Rows from expert 28 of block 3 of the image encoder, named by matrix and row number. Rows with one number belong to one neuron. Each number is 128 + 24 x the weight over the matrix's rms, rounded and kept within 0 to 255. All counts start at 0.
# gate: expert gate (encoder.blocks.3.mlp.gate, 32x64x128), inputs 0-127
# up: expert up (encoder.blocks.3.mlp.up, 32x64x128), inputs 0-127
# down: expert down (encoder.blocks.3.mlp.down, 32x128x64, transposed), outputs 0-127
gate.39 [ 95 166 164  93 104 134 168 152 117 155 141 131 105 161 114 173 164 136 103 150 154 104 149 151 109 131 156 161 172 140 142 151  93 112 129 124 139 105 104 133 105 118 153 133 127 179 134 169 112 146 120 184 105  96 115 132  89 112 113  96 121 112 144  99  94  93 105 149 148 134 137  94 123 110 148  88 111 106 127 113 166  85 131 113 138  85 124 135 147 132 147 159 111 142  95 112 162 150 125 128 123  77  92 145 160 134 114 127 128 109 134 154  87 162 139 155 137 126  94  84 118 183 146 168  81 106 149 135]
up.39 [128 119 113 109 157 126 100 154 164 112 109  90 146 114 170  65 105  93 140 130 129 125 121 106 112 146 129 135  97  72  65 104 131 151 190 126 173 144 125  93 152 146 102 115 129  95 138 126 128 103 197 114 157 170 125 186 132 181 128 109 121  87  76 121 175 157 121 114 112 179 148 156 123 103 123 132 149 142 140 156 101 120 116 141 126 127  76 127  91 106 118 106 158 110 156 142 125 139 148 169  97 129 133 138  66 126 131 127 117 123 200 144 129 140 133 126 125 156 116 169 155 103 133 118 125 127 125 130]
down.39 [149 125 121 172 210 118 114  98 108 103 103 127 120 152 144 105 122  93 117 156  86 159 115 149  93 107 131  60 113 152 175 163 138 152  92 127 101 116 132 121 168 116 146  98 176 123 126 116 144 167  55  94 141  94 159 136 132 125 141 172 141 134 105  71 148 103 137 121 125  72 138 168 138 145 127 179 151 137  63 159  91 129 145 111 164 134 158  81 131 128 124 130  94 106 160 131 124 153 103  81 131 137 131 122 138 140 136 117 102 121 113 115 104 129 130 139 120 117 144 157 122 117 140 127 158 127  90  91]
gate.40 [134 130 140 123 104 116 115 134  84 141 135 133 140  90  97 145 113 129 168 100 125 106 123 131 129 117 124 151 147 137 124 127 121 119 115 147 119 138 141  87 115 170 120 137  93 125 100 145 169 117 142 124 151 146 141 110 144 126 124 140 137 137 143 133 114 143 121 135 110 119 146 137 138 146 135 143 140 145 154 139 137 134 100 115 127 133  99 157 110 152  88 128 116 153 132 138 117 143 127 148 147 137 138 126 118 106 121  96 106 121 123 128 128 106 143 143 116 126 122 147 138 128  78 122 140 140 138 112]
up.40 [121 156 117 155 139 121 150 142  91 135 138 155 132 141 116 136 147 141 130 119 118 136 134 145 135 113 125 126 107 155 123 103 128  93 140 126 102 119 147 136 136 111 118 146 147 162 131 113 144 124 118 117 101 106 104  75 132 130 148 119 121 116 181 114  84 137 188 144 131 114 149 118 112 178 145 157 114 130 143 117 123 148 130 131 123 131 141 114 171 141 127 166 141 148 118 117 126 114 130 112 123 137  78 120 141 149 107 113 165 146  81 108 146 109  80 130 158 100 132 101 102 134 139 115 146 133 155 109]
down.40 [136 125  97 142 158 135 136  85 118  84 103 138 101 147 151 108 135 152 142 113  93 140 121 144 114 110 145 138 111 119 143 140 162 135 126 132 128 124 141  87 158 163 107 104 146 105 120 136 143 159 126 131 129 102 131 137 129 145 180 142 145 160 121 117 146  87 125 111 128 138 114 163 109 142 114 163 164 161 119 174  99 120  89 121 142 178 135  95 142 151 152 119 122  86 143 131 105 166 132 105 127 108 174 131 125 131 114 144 100 109 144 108 144 138 125 164  96 129 139 128 131  98 119  81 147 143 106 116]
gate.41 [132 130 124 105 104 151 137 160 126 111 112 118 100 156 166 123 149 133  98 156 110 125 160 135 102 154 167 156 128 109 142 141 137 130 121 127 153 118 119 158 109 128 130  93 119 104 158 147 103 127 139 139 113 159 126 141 120  91  99 147  84 116 102 126 127 117  91 128 156 133  99 114 121 120 156  77  90 119 139 138 163  98 142  99 113 120 134 133 151 124 148  95 125 126 114 101 131 164 134 154  99 124 142 171 123  90 140 129 126 136 163 144 115 151 140 138 118 125 125 125  98 135 145 127  95 157 116 159]
up.41 [128 107 128 104 113 149 145 164 138 121 128 121 102 141 145 133 137 161 102 148 101 115 147 138  96 119 148 139 150 122 168 131 123 136 124 121 148  99 127 162  96 114 138 101 123 130 160 152  86 139 104 130 114 145 119 134 129  93  94 139 102 123 101 127 117  99 115  91 164 138  81 126 140 111 162  93  91 108 119 124 149 116 134 108 117 125 141 115 154 126 154  94 133 119 114 111 143 179 123 140  87 106 153 165 146  95 162 160 117 159 140 138 114 149 128 136 105 134 131 104 113 157 135 115 120 147 132 152]
down.41 [ 90 111 117 115  70 130 145 131  99  78 127 147 118 146  90 112 101 152 152 112 122 117 146 142 117 103 149 162 154 108 135 134 154 105 148 115 132 138 133  96 119 168 103  96 175 123 120 143 123 151 127 137 123 174 121 108 163  86 135 146  96 109 165 194 102 121 142 107 133 133 111 144 141 132 128 129 132 138 127 127 169 121 111 124 121 148 138 152 108 146 137 104 145 123 114 130 104 148 115 119  99 115 152 170 135 111 150 116 134 150 119 115 164 127 116 144 138 140 147 142  96 112 114 142 143 137 132 145]
gate.42 [144  97 130 147 123 140 136 106 113 108 110 140  96 115 127 130 145 109 128 116 134 117 129 152 115  99 140 137 137 119 152 156 135 140 111 166 111 145 133 107 131 137 118 117 111  89 125 148 121 129 125 134 158 139 145 125 123 128 143 141 145 155 120 132 152 126 133 118 124 119 118 159  96 156 106 131 153 134 148 164 133 116 132 128 142 143 118 100 122 133 129 126 146 107 126 136 136 127 116 116 124 122 177 136 129 125 102 108 105 123 135 119 107 127 127 157 106 134 132 122 141 133 111 126 127 113 107 122]
up.42 [116 153 130 125 140 136 126 150 159 156 144 131 136 133 112 132 119 135 119 121 123 138 115 105 169 155 112 117 112 147 111 107 142 123 152 125 130 127 150 137 144 115 104 142 133 143 131 101 134 113 139 110 118 141 101 126 130 121 107 116 132  89 126 103 123 130 159 132 117 141 138 102 155 112 117 124 132 112 107  98 136 142 119 137 123 128 132 148 120 134 126 164 136 144 127 145 123 114 163 127 136 156  71 135 132 146 119 149 161 152 134 136 136 112 111 110 150 123 118 118 138 119 149 116 131 115 148 136]
down.42 [123 103 121 119 139  90 122 110 142 133 125 116 123  86 164 109 112 121 145 103 147 114 108 121 154 132 129 110 109 140 126 116 135 135 147 114 137 144 140 124 186 142 159 148 127 114 145 150 169 108 152 111 154 119  97 128 138 136 126 115 141 134 115 123 171 115  99 134 139 130 144 142 146  92 116 132 131 144 137 136 104 151 131 156 124 132  93  95 117 152 107 132 139 112 140 143 111 126 117 133 117 166 162 103  95 153 100 132 132 117 159 148 124 146  88 121 117 110 139 133 151 103 107 107 148  85 139 144]
gate.43 [120 105 140 111 164  87  99 127 161 124 143 127 179 102 140 107 129 100 144  99 128 142  86 126 137 142 132 125 121 148  99 125 122 155 120 113 156 133 120 112 169 156 158 112 115 153 127 141 180 100 157 131 129  95 125 159 122 133 137 120 124 129 109 112 160 121 134 163 119 134 167 108 162 107 115 129 159 126 128 151 118 125  93 144 113 115  96 132  82 119 122 124 122 122 170 171 118 134  97 127 106 154 130 113 102 156 126 145 124  93 170 138 126 125 130 122 114 142 119 145 147 121 127 142 114  78 111 133]
up.43 [131 146 133  83 128 123 141 150 160 136 147 120 132 141 133 155 148 133  98 146 122 139 108 138  89 136 164 164 157 113 100 121 122 111 121 109 162 113 132 136 121 131 128 135 119 141 151 176 145 126 135 167  88 111 117 134  76 129 114 129 116 106 116 127 140 100 107 131 157 150 128 114 154 120 125  69 140  99 108 136 138  95 129 112  98 127 127 134 137 137 164  99 115 136 117  96 146 157 111 148  87  88 138 154 155 114 113 150 131  97 156 140  94 127 161 168 109 120 121  92 151 149 157 140 113 115 126 123]
down.43 [150 156  96 147 201 107 146 129 147 108 124 133 123 129 122 131 135  85 153 126  87 134 145 138 113  91 117 102 126 178 141 172 111 146  84 123 102 147 154 125 130 144 169 134 119 150 116 147 140 146  82 131 149 107 115 124 115 156 131 127 170 144 114  94 149 120 140 116 110  92 160 143 169 123 106 179 161 137  83 139 105 159 107 145 148 120 132 125 137 130 116 167  76 134 130 134 109 143 105 116 162 161 116  48 137 122 115  93 126 124  96 119 128 128 141 118 106  92 154 123 148 132 121 118 150 144 105 114]
gate.44 [135 107 163 119 147 105  89 135 174 152 129 126 149  99 163  79 115  85 122 131 128 132  75 112 124 147 134 108  97 136  80  88 125 158 154 119 156 137 110 102 169 150 145  91 105 131 148 129 183  99 143 143 129 115 118 166 124 154 137 110 121  85  94 111 153 142 136 175 135 175 158 118 151  92 124 126 140 139 142 153 119 136 123 143 115 110  91 141  86 114 129 100 131 118 164 170 114 125 134 153 105 136 137 140  80 132 126 158 152  88 150 127 138 125 141 125 108 137 103 140 147 135 141 131 109  74 147 122]
up.44 [121 120 144  74 132 114 126 162 168 156 123 103 141 125 126 148 142 117 130 140 146 158  87 119  73 148 146 160 141 111  82 105 120 133 169 134 164 112 122 105 125 162 128 136  96 131 129 176 128  96 161 156 120 127 114 176 104 142 109  99 114 134 101 122 163 134  80 132 132 172 120 119 160 105 119  82 148 118 129 162 133  98  96 124 126 108  86 150 103 151 144  93 123 146 125 124 132 179 122 160  98 108 127 130 106 102 130 145 130 139 183 149 103 150 158 157  91 117 104 125 166 158 153 133 106 103 141 135]
down.44 [130 159 122 148 170 126 110 119 149 103 115 109 135 135 109 111 133 135 134 134 101 144 107 134 110 125 138  84 168 183 172 135 126 124  89 136  87  99 149 112 111 156 175 135 135 146  99 123 149 119  66 140 139  76 148 116 141 114 140 176 141 145 136  81 115 136 129 115  97  74 153 130 190 115 138 168 150 142  87 152 107 101 134 134 159 144 134 129 127 147 117 165  98 107 134 114  99 153 122  89 151 163 127 117 125 124 122 104 127 118 132 122 125 137 148 123 120  82 127 153 120 146 113 145 127 128 108 124]
gate.45 [140 153 125 140 160 113 103 110 150 102 146 112 159 125 109 136 128  96 137 129 109 131 123 104 133 106 116  78 137 148 144 145 130 159  93 154 107 150 128 128 134 130 126 105 133 134  99  92 150 149 109 124 164  89 128 142 152 142 143 138 155 143 117  72 151 139 118 112 102 107 168 126 130 123 117 143 127 137  93 123 106 133 140 115 144 129 137 134 140 120  99 149 117 149 165 149 137 133 115  91 161 155 103 122  98 149 133 124 118 106 125 139 145 124 137  98 135 148 131 145 150 130 135 141 108 142  97 118]
up.45 [125 171 150 143 181  68  97 145 129 110 119  90 145 163 139 127 140 165 135 137  78 158 122 142 108  91 157  98 119 192 150 140 136 102  83  82 148  95 127 123 149 125 181 111 141 144 163 143 160 160  54 127  75  64 153 105 128  96 157 140  92 122 122  95 107 107 139 144 143 109 133 123 175 119 172 151 113 123  75 133 135 113 142 122  99 130 157 100 151 122 142 130 111 104 157 104 133 136 115 122  93 139 114 132 140 138 166 156 145 108 141  90 144 139  88 135 122 131 140 103  75 117 188 105 147 147 164 103]
down.45 [147 149 143 160 139 164 155 114 120 151 104 113  92 148 144 163 127 112 130 139 119 163 132 143  99 131 124 135  91  62 101 131 125 175 120 114 122 144 139 135  94  80  55 115 140  51 133 126 105 193 139 109  99 122 164 144 109 178 141  93 150 143 107 178 162 103  80  54 134 159  71 136  48 182 149 142 146 121 118 120 119 127 150 109 140 134 166  87 165 135 180  86 103 108 106  99 132 135 109 102 159 111 135 133 149 129 147 120 119 147 153 100 118 158 139 152 101 158 176 124 170 134 157  89 165 197 126  79]
gate.46 [118 129 136 110  90 162 158 155 113 129 141 127  93 144 126 168 143 175 121 149 153 115 146 121 126 150 141 156 152 129 146 131 129 106  84 132 144 129 122 158 111 114 105 125  88 124 144 164 101 140 117 170 102 152 110  98 102 105  92 143 105 140 104 146  92 121  84 127 152 126 108 102 156 147 136 105  80 111 155 120 158  99 120 116 113 146 138 127 180 128 141 118 104 129 102 107 133 155 143 161 109 110 142 138 154 111 119 147 125 132 126 138 118 120 131 161 132 109 113 113 118 147 123 148 113 146 131 160]
up.46 [121 133 121 152 175 102  99 106 141 137 111 122 171 120 112  98 126  94 136 108 118 151 110 128 155 113 121  96  99 114 102 130 132 128 172 121 117 145 115  98 166 126 132 122 166 131 123  93 164 118 151 117 137 110 135 152 147 169 165 106 143 111 143 109 153 129 179 132  94 145 140 133 106 139 112 143 181 150 107 129  99 142 121 143 155 130 100 151  75 119 105 140 135 119 154 166 108 113 112 109 132 138 106 118 109 143 121 101 120 114 137 132 147 127 130 123 116 150 126 151 128 119 132 115 125 114 127 114]
down.46 [141 127 124 146 194 113 124  97 136 115 136  96 137 107 139 116 127  90 111 163 114 135 115 113 124 117 118  85 112 154 152 123 118 159  90 139 111 158 125 145 180 110 162 113 131 113 110 122 119 122 106 120 149 100 134 167 119 161 123 132 165 114 110  68 167 154 126 116 128 119 150 131 158 105 121 139 146 108 106 144  97 132 140 124 136 123 137  76 114 105 129 139 120  85 160 139 152 117 109 117 141 139 107  82 127 163 107 148 132 101 134 130  92 120 148 117 116  96 148 147 165 112 139 145 120 108 152 100]
gate.47 [140 102 121 115 102 157 145 148 124 120 124 116  99 126 135 133 131 141 106 144 139 119 125 120 113 144 149 139 156  94 139 131 120 128 116 136 137 111 123 157 101 122 128 119  92 109 162 163 103 132 138 137 119 162 115 122 130 105 118 151 109 148  89 145 132 118  88 123 143 132  99 112 123 131 154  97 107 108 145 143 145 101 122 123 114 125 134 131 153 121 140  88 126 127 108 102 141 151 128 149  95 117 143 129 135 116 132 140 121 154 133 146 103 140 130 131 130 111 122 113 142 157 129 130 121 138 126 150]
up.47 [143 121 123 109 101 157 150 140 133  96 120 124  97 136 132 139 129 143 101 137 116 111 133 121 124 133 154 151 155 103 164 112 131 119 110 157 124 124 122 149 109 120 124 129 105 125 144 165 100 113 128 157 129 152 100 124 119 105  85 128 116 130 100 139 122 113 100 121 142 126 114 127 132 110 128 104 100 116 151 131 132 120 120 126 127 132 133 110 154 130 147 115 127 120 105  98 129 161 140 122 105  89 141 147 130 114 118 143 124 137 144 139 100 130 132 130 116 122 116 113 141 142 132 133 111 118 122 147]
down.47 [110 127 119 119  75 148 130 147 101  93 122 166  95 143 103 144 135 146 135 125 127 118 154 152 123 127 149 155 146 101 129 127 133 118 149 118 133 103 127 109  92 134  87 108 127  84 138 138 109 122 126 133 111 161 121 117 119  81 147 140 106 119 169 166 100 119 133 115 140 141  96 113 142 155 131 110 118 120 139 148 150 118 116 129 126 143 152 148 142 142 123  98 129 128 106  87 105 155 114 133 103 109 123 145 133  89 130  96 116 149 122 125 152 156 122 154 144 140 129 141 101 133 111 119 128 144 117 150]
gate.48 [122 114 143  81 132  91 135 153 165 150 157 126 140 117 130 147 129 129 144 113 113  91  75 143 150 121 110 149 126 184 111 142 118 119 126 101 157 128 130 158 166 141 160 153  81 153 131 146 183  94 132 135 121  95 105 126 119 113 112 105 135 126 129 111 132 123 117 156 137 129 165 112 164  88 116 103 133 132 137 115 159 161  93 160 105 108  91 155 121 142 131 146 120 152 136 160 142 127 139 131 123 130  96 117 136 146 108 162 151 133 146 140 127  82 115  93 142 101 122 101 148 132 122 133 124  98 149 144]
up.48 [121 142 122 100 122 121 117 144 143 141 128 128 118 132 148  91 131 128 108 138 116 127 122 147 115 106 142 161 118 122 103 136 134 149 150 114 184 129 125 113 150 134 138 140 114 149 152 159 123  88 134 130 114 132 103 163 115 129 121 100 118 102  95  89 138 122  97 125 140 158 128 121 140  90 130 110 111 118 118 144 131 119 124 115 113 109  69 133 106 117 150 141 151 117 139 145 135 135 116 129  91 106 102 155 114 117 119 157 129 133 198 147 110 128 126 155 105 118 123 113 146 121 150 132 116 100 129 144]
down.48 [140 167  81 112 158 160 142 132 138 163 160 124 124 135 102 148 154 143 121 133 112 144 142 139 135 122 113 123 155 161 139 154 125  77 120 148  79 114 129 129  79 123 127 163 137 136 110 114 117 143 130 135 125 107 104 124 129 135 106 136 129 153 150 139 129 128 156 111 110 107 124  95 156 128 104 140 120 133 113 108 135 144 119 133 117 109 144 118 175 126 126 173 124 141 112  96 158 123 137  98 152 127  97  90 151 128 138 119 135 167 102 128 122 110 124 113 127 103 104  97 130 146 128 148 108 139 123  99]
gate.49 [150 138 140 107  88 166 161 163  87 111 139 150 105 130 105 207 130 183 111 135 138 109 151 143 104 109 132 143 165 144 159 135 124 101  45 126 118 115 130 180  96 114 133 164  89 123 150 149 100 142  99 150 139 170 128  93 115  90  74 180 131 187 131 163 105 119  83 116 126 101  97 117 143 138 137 115  86 130 130 112 154 125 123  95  97 120 146 121 172 132 152 112 131 141 114  81 125 139 106 122 132 121 151 137 151  95 136 121 101 163  94 140 102 112 119 146 134 105 146 112 114 147  87 137 140 167 108 152]
up.49 [134 117 102 171 171  86  98 103 176 123 110 120 158 115 161  95  94  87 136 109 103 165 115 134 159 125 111  89  85 121 142 122 146 170 166 107 132 140 113 145 162 133 133 112 185 163 106  94 146 127 108  75 125  93 134 144 141 151 172 106 138  91 145  94 150 151 170 131 132 143 148 154 125 134 129 162 137 123 115 139  92 167 151 159 152 145 137 125  98 107  98 136 161 105 167 180 106  94 145 116 144 166  91 121 108 166 145 141 172 100 123 100 138 133 116 111 144 133 171 143 117  91 172  91 156 107 148  91]
down.49 [143 142 120 146 184 121 105 124 169 124 133 122 142 134 138 134 143  99 145 158 109 145 128 133 126 120 141  86 139 191 157 158 130 152  80 142  82 158 122 137 149 116 180 128 157 152 147 100 138 128  86 129 124  72 137 162 125 140 148 169 121 127 124  35 144 127 147 143 129  84 161 113 165 123 129 171 123 120  79 132 103 132 144 136 134 122 114 103 100 126 107 166 118 116 187 135 122 124 133 114 155 176  96 109 145 154 118 138 122 109 124 136 110 141 158  91 119  97 121 134 140 108 138 138 130  98 109 101]
gate.50 [ 88 140 175 104 114 110 159 139 150 170 118 120 117 162 164 109 183 128  88 170 111 135 154 178 104 152 182 123 136 110 108 191  87 143 174  89 176  94  88 127 127 104 164  90 150 139 164 173  84 124 124 155  85  96 150 155  81 102 166  96  88  65 115 115 128  84 125 132 160 159  92 108 123  97 125  85 109  74 114 127 149  93 153 127 139  90 116 121 129 101 171 111  83  91  98 111 161 167 147 129 107  82 122 193 144 121 124 174 151  88 155 174  82 174 135 183  87 166  72 103 142 172 198 177  66  93 138 150]
up.50 [111 138 133 124 109 112 155 138 117 125 169 176 134 142 104 159 141 169 128 135 102 112 142 162 162 107 119 108 141 200 158 158 146  92 105 133  87 109 147 159 162 137 147 167 124 182 122 127 135 110  70 145  94 104  98  82 112  81 111 114 142 132 192 110  55 141 164 151 131  91 135 127 155 131 116 163 108 124 135 102 158 159 134 163 132 123 121 145 164 149 132 198 122 159  90 117 127 105 137 102 152 137  78 109 154 168  83 120 156 149  77 121 145 113  83 115 156  84 137  87  84 134 119 159 124  87 159 150]
down.50 [135 154 132  67  53 157 123 188 131 169 170 135 121 135 125 167 142 153 120 101 166  99 119 105 167 154  95 183 112 136  76  90 107 118 159 137 134 144 142 176 108 127 128 176  75 163 113 145 119  65 182 156 121 158  90 142 125 128  82  83 140 112 125 159 106 144 123 121 155 163 117  84  97 128 137  97 124  85 166  61 178 146 123 136  80  87 128 173 144 136  98 156 124 173  98 117 143  99 173 183 146 117  73  92 151 140 108 117 140 166  92 139 135 114  90 109 157 115 104  65 138 130 121 142 108 126 158 134]
gate.51 [107 104 151 117 119 126 132 166 112 130 153 137 145 140  98 136 102 131 176  88 154  98 122 103 130 117  83 120 163 134 142 129 125 149  94 147  95 155 147 124 170 133  94 154 126 134  66 101 143  98 131 128 156 157 143  99 158 111  99 140 148 130 165  98 118 159 140 145 111 126 147 120 130 139 108 164 117 137 149 113 130 140  85 147 153 135  93 167 143 181  76 128 111 191 118 133 118 156 137 111 160 165 115  82 118 112  98 119 124 127 104 152 149 106 151 104 136 103 106 127 151 136  95 138 120 112 130 166]
up.51 [123 107 143 128 184 132  79  97 176  98 116 109 163 118 140 114 105  94 142 135 115 156 114 112 119 131 126  84 120 166 152 152 132 155  86 125 121 138 113 125 135 157 178 111 119  87 119 114 141 118  89 110 146 101 159 155 153 138 135 159 156 143  97 110 154 129 141 114 113 109 147 134 170  81 116 166 135 136  96 147 105 146 118 133 127 146 150 121  96 110 101 136 131  88 191 147 114 109  96 119 136 160 167 126 106 139 183 127 120  92 147 129 147 122 159 105 138 120 149 171 115 103 109 110 136 124  77 153]
down.51 [132 141 163 130  67 159 121 140 113 167 128 139 104 170 105 155 130 151  86 113 146 137 138 142 139 148 136 116 123 111 127 104 129 118 135 135 147 108 115 139  57 128 118 124 119 121 135 101  98 142 142 111 103 190 122 111 141 101 107 105 108 121 157 190  76 134 154 139 146 132 101 123 117 127 140  96 100  79 146  76 163 149 147 128  96 139 160 152 155 100 124 104 148 142 101  99 147 115 140 144  89 112 122 170 146 124 138 146 179 150 109 127 145 129 100 139 118 150 131 119  91 128 161 152 120 118 135 156]
gate.52 [162 123 132 154 158 116 102 120 148 126 155 136 167 124 121 133  89 134 128 140  98 146 116 121 158 134  82  62 110 188 165 122 149 148 109 111  99 121 124 143 148 121 147 152 124 165 122  54 130 153 111  69 125  93 111 104 157 124 113 150 143 130 103 103 123 155 169 137 127  99 144 125 148 101 142 177 109 147 103  89 100 175 139 166 123 152 144 127 128 126 128 162 131 143 161 151 112  99 116  87 150 208 121  77 131 161 133 123 146 126 101 110 146 120 114  55 157 101 170 137 113 102 127 101 155 107 131 124]
up.52 [150 135 158 162 122 133 166  96 105 125 156 145 126 150 101 179 142 163 114 141 123 158 141 145 145 142 117 115 123 159 175 140 145 106 100 122  83  93 123 161 110 105 148 154 111 149 120 107 108 176  79 139 103  85 133  96 105  89 142 155 135 151 163 146  74 118 129 122 145  90 106 125 126 158 139 146  99 118 130 100 153 139 153 128 112 139 182  98 172 129 135 152 120 129 110  93 130 112 118 100 141 140 127 115 176 153 128 121 139 131  74 103 125 134 102 127 159 113 161 106 104 126 130 111 142 152 146 108]
down.52 [139 159  86 143 207 111 125 117 140  91 115 108 128 145 133 115 125 122  95 170  71 176 149 137 116  95 127  83 126 166 153 166 124 135  84 108 122 135 104 148 114 104 162 117 161 142 132 109 145 150  80 101 128  91 148 146 139 135 153 171 131 134 117  73 155 102 147 121 102  88  93 143 152 126 161 175 140 138  70 133 103  96 159  92 142 107 156 126 115 111 133 129 127 115 163 114 137 127  91  77 140 133 125 123 151 138 138 136  98 143 126 100 107 143 140 106 130 134 140 119 124 127 155 114 136 150 106 111]
gate.53 [126 142 108 105  90 150 161 144 120 102 138 150 105 117 135 164 150 144 104 138 177 101 138 107 117 153 137 183 138 127  89 104  88 104 143 157 163 131 143 138  87 108 135 161  81 118 162 172 123 134 153 156 127 166  79 113  97 134  77 127 112 176 113 174 114 127  91 137 135 128 113  98 155 102  79  91 135 112 168 135 138 131 114 133 105 113 129 118 157 138 160 137 152 141  98  82 148 125 112 162 103 100 100 129 135 123 105 150 136 164 115 151  90 100 115 144 127  97 110  96 115 138  95 148 111 118  97 165]
up.53 [134 132 153 174 152  91 116  88 151 147 118 118 143 134 132  90 130 132 147 127  87 157 125 159 126 107 127  81  97 134 177 151 166 137 130  94 114 111 117 112 182 138 146 103 179 152 116 121 140 113  84 116  98  82 156 152 135 117 161 105 130  88 138  68 120 143 151 133 112 126 126 132 114 137 167 163 139 114  95 118 119 135 175 127 160 159 148 114  93 131 100 143 106 100 179 140 118 118 132 108 162 140 125 123 108 142 169 111 135  89 137  95 144 171 136 116 127 141 157 126 124 100 182 110 147 137 141  91]
down.53 [117  99 142 132 180  92  93 108 151 132 131 115 152 106 167  92 126  81 135 124 102 111 114 109 146 127 126 103 129 172 137 132 107 136 132 127 131 149 140 108 173 147 168 118 136 149 132 136 151 115 106 115 142 118 113 139 136 134 134 135 123 114 120  72 136 127 162 160 112 102 177 156 156 114 138 161 119 157 109 144 102 139 128 140 129 130 101 155  80 127 101 144 145 111 170 159 123  89 103 138 131 175 123 114 117 167 118 141 117  99 148 143 127  99 123 109 117 115 101 154 136 104 140 143 117  63 121 139]
gate.54 [131 178 122 148 146 135 144 109 114 150 131 150 128 139 116 167 161 155 124 120 109 131 134 120 125  98 118 131 148 123 113 128 129  95 128 127  95 108 153 143 117 108 132 162 150 154 148 112 125 164 121 156 110  93 128 117 101 148 121 117 116 145 127 122 107 114 133 102 147 118 136 128 123 159 119 143 119 119 110 126 131 129 149 112 133 131 163  99 172 154 139 153 121 135 118 116 153 133 136  93 132 125  87 116 149 142 105 118 152 140 104 102 119 149  99 146 132 100 149  99 125 133 138 128 139 141 164  72]
up.54 [107  69 128 102 108 131 114 145 142 121 138 131 144 110 109 117  95 124 151 133 140 130 129 133 128 125 114 133 117 140 145 123 144 154 136 134 156 153 120  89 136 156 119 105 109 121 100 142 127  89 140 106 143 164 120 155 148  89 114 139 125 122 163 113 132 135 150 163 105 139 133 149 121 111 144 123 130 131 148 121 143 156 117 126 138 135  77 170  98 130  95 118 145 153 141 153 103 125 107 146 128 150 157 136 116 109 130 126  95 106 137 142 162 113 134 110 150 142 127 156 122 135 104 142 124 105 102 176]
down.54 [141 106  94 147 165 124 122  99 109 108 108 142 116  94 140 102  94  92 152 125 108 126 119 134 115  94 110 119 112 133 139 141 135 141  99 124 106 158 155 117 137 126 114 107 128  98 118 132 144 171 125 135 174 121 133 140 144 162 156 154 134 154 114 129 160 112 104 113 132 131 130 179 111 177 120 145 159 161 104 151  90 127 112 140 155 141 128  80 127 137 149 142 137 106 143 133 132 123  79 106 145 135 158 108 111 125 118  94 123 118 145 103 128 125 133 130 116 167 149 152 134 101 113 128 165 155  94 106]
gate.55 [138 152 163 157 126 125 153 126 107 159 108 132  96 164 131 158 168 161 101 152 117 129 147 125  94 147 165 153 115 109 131 119 129  98 147 113 152  85 136 149 115 101 132 108 133 133 148 170 102 135 109 162  78  99 101 109  97  97 124 117  85 130 100 135 105  98 114 114 163 138  80  98 112 136 144 120 102  94 127 111 153 111 139 101 106 120 148  94 173 130 165 120 118 108  96  94 150 158 133 140 101  85 120 154 155 114 143 147 156 136 131 120 117 151 105 147 101 139 146  91 107 138 151 125 148 158 162 101]
up.55 [135 160 138 130 139 111 160 137 128 161 114 125  91 152 151 151 146 160 104 143 112 125 129 123  97 148 148 158 115 100 126 132 120  95 129 104 149  90 123 164 115 110 153 109 114 148 161 148 105 142 106 160  84 102 133 108 103 103 131 116 104 121 111 150  99  88 114 121 161 150 110 101 144 157 154 123  98  89 126 131 159 103 167 125  79 132 159 104 156 122 158 107 117 100 100  90 157 151 139 159  97 117 126 144 152  94 154 147 174 139 141 104  84 152  97 150 103 142 132  90 110 128 139 113 120 166 159  98]
down.55 [ 75 140 148 127  78 149 145 154  92 103 115 142 126 131  89 145 103 134 126 135 126 146 163 153 148 153 143 102 148 120 155 108 140  93 150 129 143 100 131 136 118 164 104 100 123 145 143 126 122 102 123 136 102 175 137  94 148  64 139 130  92  98 172 147  76 129 178 156 130 141 123 123 141  89 154 101 102 133 158 128 149 120 106 134 107 129 160 189 135 114 109 119 152 146 119 127 111 116 128 151 117  98 128 168 132  85 143 139 150 153 129 133 153 117  94 139 136 142 106 125  88 129 136 139 109 108 135 161]
gate.56 [158  72 164 112 104 138 147 115 124 144 198 121 121 129  87 163 121 143 167 118 192  76  78  80 153 151 121 152 171 160 118 101 112 119  79 164 110 153 125 145 122 131 151 190  63 105 109 141 150  86 118 149 146 118 125  94 108 141  78 140 172 184 158 169 154 130  89 150 140 131 136 112 126 112 102 128 137 133 193 119 155 134  86 146  91  94 123 136 147 164  98 125 113 163 119 137 144 133 165 153 158 136 158 101 143 130  88 142 125 132 111 152 110  79 142 107 144  92 102 117 154 141  69 155 101 135 151 125]
up.56 [157 122 167 143 107 148 170  80 131 139 145 164 129 137 103 198 155 136 146 113 151 127 105 103 149 165 127 134 134 167 128 105 125  99  95 145  87 116 137 154  83 118 135 154  86 115 132 136 136 156 103 164 117  89 124  86 111 122  95 119 159 185 139 174 124 117 125 123 143 110 132 122 112 140  93 130 113 128 133 110 149 166 124 150  89 142 177  97 176 125 135 138 135 126 105 105 140  91 137 151 156 115 127  84 177 151 146 117 140 118  67 126 121  98 100 131 114 122 145 116 152 111 101 122 140 172 148 114]
down.56 [136  94 168 127  90  77 153 118 104 130 114 148  82 135 123 113 109 148 143  81 192 106 121 136 119 127 156 167 105 102 112 121 181 114 152 115 137 118 171  88 136 141 124 115  83  91 123 167 169 130 136 141 125 139 146  85 103 120 133 116 147 130 122 163 150 107  81 130 170 166 107 147 114 138 133 106 159 131 185 150 130 122 108 142 120 194 123 113 152 161 137 107 116 101  89 113  84 151 129 145 111 102 176 145 142 120 104 133 110  87 139  79 131 116 115 164  90 172 158 108 136  90 119  71 185 121 116 131]